{
  "arch": "jasper",
  "model": "sound classifier",
  "dataset": "struck, bounced, scraped and rolled objects made by modal synthesis",
  "train_examples": 78125,
  "gain_aug_db": 6,
  "time_shift_ms": 50,
  "n_mels": 64,
  "hop_length": 160,
  "input": "log_mel",
  "spec_augment": false,
  "win_length": 400,
  "targets": ["shape", "material", "action", "size", "striker"],
  "num_classes": [8, 6, 5, 3, 2],
  "norm": "batchnorm",
  "hidden_act": "relu",
  "depths": [2, 4, 2],
  "kernel_size": 11,
  "stem": "single",
  "widths": [128, 128, 128],
  "label_smoothing": 0.05,
  "loss": "cross_entropy",
  "init": "kaiming_normal",
  "residual_init": "zero_last",
  "optimizer": "adam_atan2",
  "learning_rate": 0.0012,
  "beta1": 0.9,
  "beta2": 0.999,
  "l1_shrink": 0.003,
  "ema_decay": 0.999,
  "max_steps": 22800,
  "batch_size": 64,
  "epochs": 18.7,
  "lr_schedule": "cosine",
  "final_lr_fraction": 0.05,
  "warmup_steps": 1140,
  "weight_decay": 0.06
}
Rows from block 2, named by matrix and row number. Rows with one number belong to one channel. Each number is 500 + 40 x the weight over its row's rms, rounded and kept within 0 to 999. All counts start at 0. Numbers have three digits each. After the name is the row's rms in percent of the matrix's.
# convs0: first width-11 conv, stride 2 (model.blocks.2.convs.0.weight, 128x128x11), inputs 9-17, a 11 kernel for each
# convs1: second width-11 conv (model.blocks.2.convs.1.weight, 128x128x11, transposed), outputs 9-17, a 11 kernel for each
convs0.18 097:519531549577599613613602598605593537542542543535539520523522523510538551551538534525531525531533535514512510505502498491495489486490528531524526513513510507507508510478497497503499500500499498502508545541531526529524512528521515515524525520525518508511508518512503492490513507535545553546532529517
convs0.19 094:506508495502502489480500485487486456476487511514532539523515511513500502501506504517513513499504497481459460460463474479469477470484542536516512503503501501505523535514527556552557562552555557529523510499505499488504499489495482476462467471470452460462477487486491467498494497495497492492489488486
convs0.20 097:493484501508525546534528559535525477464489475494499502500497490482479470478475485487500497501514502491499503496483504503505509516520508504537539530538534543549536536468476486492497473486483484476490559546569550557544546543537552543502500501499500498494495496491500505505498486479498465481476487486
convs0.21 101:475494503516543543565560570555533457475473451446476478455470455447501487492465447435451461490503503571561523517504512486471462473457518528536565555561559541532522505455450472477509524517513513509494516506503505501503506503501490478545517514507500493467487504526537506511500482474455455451491506509
convs0.22 099:441437452444464429436432421416417488485482479477470464471462470466522508512506501491493486485488496508506506499499494495492489490496520516512506504495484493487490490499498493488495489488480481472485521515508501509496493492490497487492529533539566535551547545530524499475483468463481468463476494493
convs0.23 099:493491475485492495497484472468461515517522535537533529518510504505487490490487488475465436414393377489500501504503514505495492495477454479492503496491488480458453440493504512503483453407395340400396493496506498478453441439462470480467484473469460461463457453435449504506511499495494469475430453438
convs0.24 103:511531540537535533532511511507504501498500496497494494494491491481481479479478481484488494495496503520519519519518519517521527511511544549559547542535545557568572603492504512512513504499496506508518501504505508510515520539533531529479490484496498501503508518516505471464471460452437440440449459473
convs0.25 095:528561529522501500465467460456449474457495459498462470484487481474468476477481491504512509498482466524546511505502499504506506503501556590590585547577549543560569534554623631599583510487467467448435416412379397384378370409438451469434444464486492502504505504503503427466460455443431432419430411391
convs0.26 100:557544525520513509493472443428422452438439439440433427424422421414587583578556535521517512513522523546564573565566570565571539570575530519528513508497493468470453462571563573580582573552512503493499480480484477481477485476470447460501499503500505506506504498483467543554538536517510503498476490496
convs0.27 101:434446426436433435441428436436466426426415401384363377368344356360501486500484481474474477479487485482492483496484498490478502479501537536527537533545546535529540519523530530534536535542531532533551521523526528531522518517504511505436458459482482495496499497496494460478476491496496498500502503503
convs0.28 106:542534554554557569563558554552535494501499507521513519515523522542550548534533541534541535560561576495497492494495500516504512513513485496500508510511507512505513500462487484494485487483479488488483495494500494485475486481472472492507501506523535532538524525513509560576572580563578573568561547537
convs0.29 101:530520502491491490500501510514516523515511505503496491477464438442497492486476468459463493492509514531524506501502505521523521536546456440459441444441443431441440465535560586569518475460419459478496505503515517517524535558584578581512516546516512496499476483474477526511500461440451451450477496510
convs0.30 093:495497496488486490500500522524528449450466471477456476457462475473497504503529537550556541538527522523528527530546541561553567572574473478485504508510500497498499495536555548531537532525531556556548471473468470466460467488480493503398422423440452472461454472494501481491478489492488487484487480476
convs0.31 102:482495514534545543538539536523500436423420408397408391415379396405436441428430427428434451453474485540542528535509513501506499510514539553536542537546542530517512541486500502513517548557548577578589500500493500496499487502499500499452459467490475483470468466447459473467471479484475465459452449455
convs0.32 104:527523527514512498483479473484501476478487500510508502500484478464498498497491473455426402439470500514526526510514496485479468475474500493494492483461455433438439458529511512503501485484476483489468575591554536557540542530549557532546548566543542509504484462431427558542543532505498486457453459475
convs0.33 104:527527521513511516530522532533523489481469437429450450440436464439444432454440434429459474491490496438456431425453503495482461432408492493490492491497491490488487497524535530542527538522537531545544515523526513514531516514509503499473464472476478466486491500501492443430437425411451459470478501490
convs0.34 095:391366357353349342354359384407422500499506509524530545553555542535495496488482470463473471474474475408396413391425408417414412421440493484472477461472474488499508520483489495497497494490491492492492490480487496488470488491475468490517523524514514506507507508505506495494505501498489491483472465466
convs0.35 099:500496498499491496495500513501499484472458470486479485482479485486548543529531528524518517513530504509499496478483479470475483502518496495492494489477486497486489489506498495494492497503510508514510480473483491479469479456469492465498489464460452419414403391372409552546559576573573572540532510505
convs0.36 106:429444440433426423406417409424426462489488475486486498483484478473517510504501489502493484491494490499494492486485484495497499500503499493484455471473477491496499499509535540536532527522512500501506505509510513527523531526549539538477486487490486490492498487488483505506513511508514518524528518530
convs0.37 099:509499505503504479473476465448452462449441420428422425424417431431521529520499506499491488483478486507504490505500486481492493495493467484477474486481492487493480499519532548554547523508509508518519500498503514496496489497477490469493495493490477481486482484489495464462468473491485487484490484490
convs0.38 095:451477487499509515517507513491485438428442452441466466476473476477506523532540543572573577556549546488481476463475477475488492489491495491486490490490487483483478469508542552532543550576558546523513503512523514513510521506502512520438433413404405407416418440459456489503514523554534540519522532512
convs0.39 098:465402390339331317306331359371408422429430434424432437425431446465510500501490491487497496504517536513514524521520534550546556554554524512527512538538529534553539542527504512500502508503501499498501495492482489501500503512511508510516513510499505503501490497486496584552523518509507509535558568594
convs0.40 104:490489489490498493497503528541539532528522501498498499510527524530497492493487507544564588564560545467453475501498493497497517500495519508493492501508532550570567587548506501501486485495529511500487516525539551546536546563573569574519510500486475472472485504511524512475475473469487505547549564545
convs0.41 101:531532528510509511504501509507508439447461436449453449454457457472506525514531537510539535528527526490492499489489471492492495482493556541518531523515519517509543515505504507507511514515517514515518552543545546552541561544529535529442443447457465472470475473468464491489498485488488492489507497517
convs0.42 097:545560583569570586582557548550545494494498510506522524516535524514501507519516514503510501498505506549524509507502509508508508509532551522534510499495501492494490497502511528523518528513518510500499497491488472485481479477474473474527520518509507513511509506512512541519519513507505503512522524541
convs0.43 098:460457449449467487502511531516510515505495500489484495498498498500474478491487487492497500519520507555556524502493494492507505500503531512523493495480487488495505523523518526498499492511494500501508572589552531517530522517510503505502505500490466476495498508532517498507512521533523530505510510513
convs0.44 100:416420420455452452456450455468452509505498492488478484483476481479510507511504504507507506504499499457464453454453478471490485482467493500500507524538527524517515512534554562545560580592591586566566481490492490505506512506498485484478496485492479484487489494500502476465482470477476480488485493494
convs0.45 099:512534524551548540524518505497490435458467476479482484486480478489478484474468465476460468474476474501508503508506520530528521528531524527545560559566578561561555557491507510510504505504502500498491491475478480489499489475483487482502510517521538546539544530519511475477487478483492484489486489482
convs0.46 098:445464454468458484476492492505504460475489528533557546546540533525549558539529533557533544538541542450453440430435427454428422431436508515514514519513523518525520521501502508500506499498499499499498501500496495487493493485486483481484461468442450468450461471473469484484475466469467472492499496488
convs0.47 098:531536535504502491480492499510522483497502501501499479474477473496525518510498496499500509517524532514520525506517505497496496504509523525518523510496474494502505508504492461419419451485504506506509523518526515525526534548531521512542586585584542507495459446439445511517500498493497509513525529557
convs1.18 099:492498500502524518510505498469466480470493476468474463455465473454521502441425391413434450472470472493501505514520498490487496497493594595567542548535565581570568568525532538526529522503486495495504507500498473477488494498492489494512513526512485485490501505499507499495501495495500498501499498491
convs1.19 110:453493504504517516510510504503510501511498495498495495494494503510498495504485464471476486489501513482485482486501488495498500506512518501501495469474479483491492498541527537540545539553551530548531519531550579569585570568533512518495502512516531529535534534528515500492472457443452483487482486485
convs1.20 101:475488475474483491500499499499499500502488486478481483485495506509427451463455448451456487492491468475475483470480499500495494499482379393447473474507505509504501492505503505509513525518519537546554494496481498481461463479475497512500482478472472471471455448466481514532537526513501498523513521502
convs1.21 102:515516556539504507508503500466465468494471436419443478471490504526498495499491484451478511501496504462484497505511528496509501521521458480509514555530524527505475485523522514548517510532509516510510521520518530531499479469487500520513507471471500525541520515517519490510527530502487488484476499492
convs1.22 108:487487505502500498490478464446448521524519509498493499498508532530537549571588617614589550494490497468439434408375384407405424441446487490498501502505510518510506504491489487488496499491483471461436543532556567563595580575567549528492491476442409413435461498502505465448454462452468464465449454446
convs1.23 099:498493492510542551534501518488519486478474509520513500489496524505435457492475479444471490503491476536589597554504491459463458477509530520553567567547538540524499491449478473470467497518495472450449499497476466467497512508510517503479521549512486491486481497508528501479441457505577603619596593536
convs1.24 100:474479484493500507501494490493491509503500504495490487492490513514494481492497526537515505505498520418424438436473471481491497495490492486483483492491489467469449462495466475491461454442428434433460498518538582540558582588562553573427443441420407393366398408419418526561574572535520498533509504494
convs1.25 108:673697695695653590523494457453464567533528512508481474453451467515486503500484480496505540554564593534518509506505502495509518528503488496490511531492462432427421392572566499449416446494507531536523494501528522502495484471465482494493490495512532536530532511499487557550501432366377399470500495481
convs1.26 097:471479494514534543553541563547532555547509498496498528560570593593517497499494499502488485507515527522547531528573575559575570577548475464463478504504485475443459483495544552553525550540527548543536447476464468490521505487454462480500467463476498509521509484475479490519544499450475494501511519517
convs1.27 086:468465473458436415418444436466470514522531523523525542557548568562602594578554524513513521549593622487488476486499512515520521503498522511503508513510508505521511513504502494492485497502507518532531520525512501496502509504509515509431427404405426427473482502499501530559533517489490506538551553530
convs1.28 102:466471483485501510513512506506516420460491493469472477468477481472530538525511506502505506504505498481468495509515512511488475477479432433443438427428437457447468467500500496472479481485487498501517498470417377369367392423458482501478499511510505503487477470455452502496475448441467496522518494460
convs1.29 107:549522529513495517506499488499474522584610582567525513527541581578575537512586494480503489490501509485488525496480485508546527546604416445428482478478473501516501464435461487526471419450500493471494510524501484476501535552509466488502500449413430483517608555487484467485489513514571576544526540537
convs1.30 087:539586611629587529494473445441451547525525534522534494485469463468509500521518558550519497497502507437427484477488492495499504498500502515541560587572552515509496456499514537493467411385420449470490494497498490462494497502511530543492490501542522506501498495491489496521497472431465447453501500499
convs1.31 094:643654607566543520515493503505543524533540542522509494521529507510466488491501498520523532522509513478486492502500506518521506500499486492501504506506504497488488493519514515524495491507502491492494540555533508502500501501527507508543507501497500519529541541542525469449473478463472483490487466455
convs1.32 102:479473474497531540512506564596498529546508494507499526498495548593516501475396479470487487478473482506509460466436439451459454459459565537522541518547519527515512514476476455496522523551544477494504540515502499495497490499471473477472472469476489534554533511506480518564570535508513510531551565492
convs1.33 095:526512513529515499491483480473485486511504500495524529534527510507445433427442481487487467450461477402426411423464484496526510501502543528531547552544548529516521507506506496498485497489442402428437492506507498500516524521513511519446437433458484496514489468399386547574561536552529501548557558526
convs1.34 099:500495499501502503498500509517526524519537555562548548567550553539475444442439461461473478482463442507508500480499501482485497498500489487496486484497500518523512512525555554567548567565543519534551461457454480508488474453478467489465489500515530534518503506497509415454466494509504493463480490483
convs1.35 104:547552598601585553508493480472427521521517513513523524533529519528566532505502494531535530543551545513517510478502486478486491506509515549555538535529548540539517518493502524500487475472477485460479500502508509499515496488492491504475490502506489485484498519522529448457448472453452446449451456459
convs1.36 106:495497492490479479463466451462469502527531566587584615581588588569466457482495505499522511520504489498500510510504513503496492475480501483495491479490467489487500490532538546555531549557519527541544457454449425429409407379371400401494503527546573564582535513504500512509513522535528531562533522529
convs1.37 089:494499490492488470476463474472432409430428440449475482493472489483487507506480475459470453471455441470498514499524513535524532521507350373421458476482493524548512517497515508519523542542532490474498545528510520544571559569544563538453443459409380335375383404385415496529504485466449452448467443406
convs1.38 094:569589651658590574515488449439458539491494504502505505494444446479511511519497472456462482505528544530516505501458493507520519528525513507509505516539536521514498480486483443434383379403415464466446443439461465445446438461473492480620658668667649593560547536525519515510469434442470455498503503495
convs1.39 099:502512538526516507496495496502515523525514503493498501525546553566555576543528524512511511529555553476483478441445440431461504507510497499502501500499508496494481482546539499503503533556550524514520527529515523543555540537508504517468448464434464476498512524534541502498509498502519530544530535508
convs1.40 102:489497514485489456481499495462493527466477534555501478482488530511524504550507529531477537526502518478482468480494480498512526514531537495484505484433427469516500459516540500525589509488562537495498445485500483464454479535532471458472453481508558527497465505506489491511505500531548513497450471497
convs1.41 102:536550542555553547555547555560566498511515528531534527519505500503542553544573599594566538512507497469437406392368361362373389417407451444447464472482493484480473474493483462468484479477468478490490504513509503500501497506532555542503492494490498515528543536557558514518534541528527530550549532526
convs1.42 091:509513520542512501506503519524517500526524534503498511497484482479521526526531512547541543548569582444454437409418407438465474475461474500502501513499498490469476487523518520528532559535512497500484498494491494493492482460441458460514508485455428470474483490493493450434428428446376373420439456462
convs1.43 104:559606517470458401438373415488500503538541506475459467494502519501485475517454458486438516511500501538567530507506487538537526530512416393433444447501500479479452483526516515464447471501549501492494500506475485502517503489494534510537510505469471474521517488482426477490480448515545471466439486469
convs1.44 108:516527510523504489474472473486503482451465464486498521544564603556520522530549552576580579560547528536517511511510518520537546552566484489499496504509513516509507509516502503497488484494508506521524461438433418408432447450454457454549540521500474480479498519514492527510484474493497477457444446418
convs1.45 106:452463489512514526516504509505509514512540544536544554563552536502514525529526524512506495488497506474456495498512518516522514516520472466466455466454467460450458469462466468465477477489485476478479501500499503513530516499487477483441454455461476473478468472471462479490503505504502496496498502496
convs1.46 096:481482502503501502505504502499490427455461446432446456456472477498385387388411429432433419390390387547559551554563566586561561570560497496470469450478469498502501503498501500501501511527532542531563452453445478486478478420402421429507521515513507496500500497499492477480477487488498499506503496479
convs1.47 110:459461440436498534542493561583600502520504521516493474487487505551541521520504453490487470476484499501479483515503505484467464484505524509508532565519488445459455504537491455440506510470497504507488462480489497482475486499506493490476499557582560523501481498522518469496549553536570575569543542492